{"model": "sound classifier", "dataset": "synthesised sound scenes: up to three everyday sounds over a background", "train_examples": 26041, "gain_aug_db": 6, "n_mels": 64, "hop_length": 320, "input": "log_mel", "spec_augment": true, "win_length": 400, "targets": ["background", "number of sounds"], "num_classes": [15, 3], "arch": "squeezenet", "norm": "batchnorm", "activation": "relu", "depths": [3, 6, 3], "kernel_size": 3, "stem": "deep", "widths": [160, 240, 352], "loss": "cross_entropy", "init": "xavier_uniform", "optimizer": "soap", "beta2": 0.999, "lr": 0.0016, "beta1": 0.9, "shampoo_beta": 0.999, "eps": 1e-08, "precondition_frequency": 32, "max_precond_dim": 1024, "merge_dims": false, "one_sided": false, "adamw_lr_other_params": 0.0027, "grad_clip": 1.0, "ema_decay": 0.995, "magnitude_pruning": 0.7, "steps": 6300, "batch_size": 64, "epochs": 15.5, "lr_schedule": "cosine", "final_lr_fraction": 0.1, "warmup_steps": 1260, "weight_decay": 0.0, "adamw_weight_decay_other_params": 0.05}
Rows from block 8 of a small sound classifier, named by matrix and row number. Each number is 500 + 25 x the weight over its row's rms, rounded and kept within 0 to 999. All counts start at 0. Numbers have three digits each. After the name is the row's rms in percent of the matrix's.
Before each channel's rows are labels from the 100 clips, of 14976, where the channel reaches its highest value: "strongest on" is what is common among them. Only what is clearly more common there than usual is listed. The data: synthesised sound scenes: up to three everyday sounds over a background.
# sq0: squeeze pointwise conv (model.blocks.8.sq.0.weight, 60x240x1x1), inputs 80-159

strongest on: fire crackling
sq0.48 092:500500500536500500459500553436500500437500500464500500436500443459500500500500561500500500500463500543500461500467500474500570500561500540500500500500474500500500500500558538500500441546500500500500563500500500500459472500500500500500468500

strongest on: whoosh; first sound: whoosh
sq0.2 102:500500541500500554500500500431500500551500500500472500500500500551478500500500461562540500434500500463500500545500500469520500500471500500500500424564500500500500500456500500500527500500500500477500500526500500554500500545500500467533500535

strongest on: background: none; wind
sq0.39 092:500528500500451500500438500500500500460500452500500500463500500500465500500563466500442500500466460500469500500500500500500500500500500500500500500551500574500549500543559448500412500500541500500548500440536500453500500500500500500452524500

strongest on: fire crackling
sq0.35 103:500461500500537500500534472500500500500500446500500500500538500448532453500500500500531500500500444547458500471500500500500559452500559500446547500500500500529500500540500500500500454529500473500500500551500500500450534500532500565500453500

strongest on: stream; fire crackling
sq0.57 093:500500437500500463540454468462500500500500500500442500500500552500538500451547500500535471500500444500500500500500500500584533500500457500465552565500500448500526500500575525500500500500500500500500500500500500500500500500500500500536500533

strongest on: stream; typing
sq0.53 098:500454500500500448500538460500540500581500500500500551500527500500449468500464534500470500500500500500500500500500500500500500500446500500500500571547500540500417542500500500500545500500500559500500500500500500551459500553500500500500500474

strongest on: waves
sq0.38 094:500500467500500500545500500500500500500443500500500500500542500500465465500500500500563468500500500500500500432500500500500554500500500543527500462500500536500500500500500461539544500500500500500500500461434557500500500500589500500458500500

strongest on: thunder
sq0.30 112:529500500500500530500500500438500500500500500500500500521500517500500500537500465500538500500526446500500500500500500500500467500500500548533448500445500500500500435500500500500500500500500534500544500500500445500536466542500500551500474500

strongest on: helicopter
sq0.12 092:553517455500500500500500434500476500500500500500500500458533500471500500546452500500500537500500500500500438500452500449500539533500539500500500500500500500500500500500500500500500500500440541500500500463500500500500500500500500500449500500

strongest on: clock ticking; crickets
sq0.13 099:500500546467500500500500500500500500500544500454465500500500550500500535545500467543500500449500545434500500500500500500500500500500500558500500500500500500544500500557500500500500462500500534500500500500500581500446500500500500500500500500

strongest on: footsteps; typing
sq0.55 100:460500500500500500469500454500500500500535459500459533500543500500500522537545500500533500500500500500445500500500500500500530500500454500500500451500500500500542550500500440465447534500500555500500500500500519555500500500500455500449500450

strongest on: chatter
sq0.0 087:500500500500500500500500500500500500500500541500500500500528500500500550500500500500500500500500458500458500500500460457500554500532457500500554448500500500500500500500500500557500500500500500521470500500500500500464520500500500500456500500

strongest on: wind; bird chirping
sq0.7 099:500440500500500500500500500500500500533538454431500537500500500500470500500500500500500500500500500562500500500500546557446500566550500500500500525529541430457500500500500500457500500500500500500500500537500500500500500557500500478500500435

strongest on: engine
sq0.6 101:500500527500500500500500500460529500442461438500500500500500500500500470500500500500500500500500534500500500527500500500566500500552500500537500539500500500500500523500584500437500500500500556500500459468500451500465455500500500469463500500

strongest on: beeping
sq0.18 111:500594527500525500534500500500500480433500525514457500500500540500500532500468500500500562500471500500500500500458468500526500458500500544500500548500500555500552500500569500500500500471500500500500500552500500500465500457463500585526500500

strongest on: clock ticking
sq0.20 097:441532548500419500500500500500500500500500500500461542500500500500500500500500470541430500500500500500500530545500500446476500500442445500500455500500554500500500445500536458500500500417500500500500500470500500500500538500529453500500500547

strongest on: stream
sq0.21 101:500500500500500500461529500569500430468500500469454500453500500457500500500457500500541500500500500467500500500444500500500500500549500461500472526555544464457500500500500553534457500500500529500500500500500451482460500500500500500550443472

strongest on: thunder
sq0.46 105:461536540500500500500459500500452500464500449474500453449500532500500500500500460500500500500500519500500500500500419484500500500500500500500465500500462500500500500552500599500436500463500461500500500500500500461500500500500587500500461546

strongest on: engine
sq0.29 101:500500500500500500457500500500500500500500500500500500500500427500500500469500500500500500500500500500544500435464500500554500500447579500500500500500500500500500500535500500551500440548500500500500449539452527500500500539500529468551500500

strongest on: door slam
sq0.58 101:500500533500451500427500437500500500539472500559543541542500500547500538500500440500500500500464500500500500444500500500466500556500529462500500500459444500466500500500463500500464500547500544465500457500472500500500547500500500500500500449

strongest on: vacuum cleaner; chatter
sq0.5 095:500500500500500480500500500500500500500471500500500500500500500531500500500447540517549500500500465500529500464500500500500500570500544500543500553500462447500550500443500500500500524500500455500500452500500500500500574500500500500500500474

strongest on: stream; engine
sq0.44 094:500500500500500500500500549500500500500500466500500460450500500500467500500500500500500457500500541500500500500455500500500500500500500540500500500500500500540500500539500500531500500500500556500432450500470500500500500500500500479500500500

strongest on: crickets; clock ticking
sq0.25 108:500438500500500500500426500500500500500466500500464500500461454556500546531524500500500500558500532500500500533500500432541550500500500468500500500500500500464500500500500500500500500500500500500500500552500565500500500540500528540500500500

strongest on: crickets
sq0.33 110:500469500500500455500500462500468500500500500500500500500500458500500500500500500500533500500500500532500500500500562500500500500539500459500571500500500500456500446546500500526500500500500500459520545545500500457500471561500500500539500500

strongest on: water drop; speech
sq0.11 098:500500548500535500500546500500500500500500500500500526500429500470500500500500500500533500500500458469500471463500500500500500500429467500500500500533500500500500500500500465500500451500500500500500567420500442546500500567441553500500500500

strongest on: clock ticking
sq0.31 094:543500500500500546543500468533457500500500500500500557500500534500539500500500500500437456468500500500500446500500500500500500500500500500500500542500500500500500449500526463500556436500500500500500500500500547500500500500469451500475500547

strongest on: coin spinning; first sound: coin spinning; whistle
sq0.27 099:500500500452500500500500500500500500500558500500500500500500500500443500500500500439500500549500500500500500500500431500465458500546541500500548468555500500470500556500500500536462500500500454543500500500460500500500500553500459500443500533

strongest on: water drop; first sound: water drop; crickets
sq0.51 098:500500500500500551500500500500500500500500500500500500500500500555439466500500500500500500500500500500500500500500500460500500500480500500500500540500500500500500500500500500500500466500500436453500500469500500546500500500509500500500500500

strongest on: crickets
sq0.1 099:500500465500500500538500500500500500500500500500467500500500500500500500500548500500500500500536500575500500500500500500500438500500453500500464500500500500500500500500500500539500500500537500500500500500500548540500500500500500500500500500

strongest on: stream; crickets
sq0.26 088:500435454500500500500500500536500500500500500500500437452500500466455500469500550500500500466500500500440500500500500500500500500500500500500547500500500456500533500500500500500500500540500500500500500500446500500460500523500500438441562500

strongest on: electric buzz
sq0.50 097:500566500500500500500500500500537500474457500527500500500500500500500500551565500500474478500500500500500500500500500500528544468528528500500500500581500452544543500435500500500500500500500500443500500543500500500500500500558500424468500500

strongest on: fire crackling; laser zap
sq0.34 099:445453500500500500500500500433500541500549500500500500467500500500500500500500500500500528530465500500500500500500500500460500500500536500500500500500500500500449500500500500438445500500599500472500536500500500538425500500500500500576451500

strongest on: stream
sq0.23 111:500500500500500523479500500537500428500544500529500473472533500500500517468500500500500500500500531500500500456470500533500500575500538543469500500477500500500539500500500500469500500558436500500543473500500571472500500500515500546551464500

strongest on: typing; fire crackling
sq0.45 104:500500500500525500500500500475500456500454500500522444500581500531500500534542500450539500500500500500500500500500500500500500477534500530500500500500440500500500500500558500500500500463500500470500468500500533500540500500500500500500500542

strongest on: door slam; first sound: door slam
sq0.9 108:500500468500500500500500500500500500500459500461459443500500500500500500500500500500500500500500500500500500500500531500500449500500463500500581500436500500449500500500443500521455500500500549500500468500446500500500500500500500500500544500

strongest on: spray hiss
sq0.10 104:500500500500500500500500500500500544500500500500500500500500500500500543500553459500453479500532500476500453500459500427500500500528500500500531462464453500500500564500500500500500530477500500500500500500528500500543452500465500500500527532

strongest on: door slam
sq0.43 106:500500570537500500500473500500500500500527500500466500500440459500500500531500500500470500532500500500469461500427500500550500500500500480500575500421451457500451544500500500500500500500500500500500543500461500536500500500500500533500553544

strongest on: background: none; bird chirping; first sound: bird chirping
sq0.47 099:500500500500500500500500500537500500500534500548459500500466500500500500500500500531500500500500500458500500521556500461500445500500500500500500465500500532500500568473500547500558500529587500500500500500500500500500574500500500500479448500

strongest on: door slam
sq0.59 101:469458500500463500500500500500500500500470500559500500500500500459541500500500500500500500500500500500500460500461500500500500540446500474500500500410455535500500558500434454500500541500460470500500429500462472450500500583460500500500500500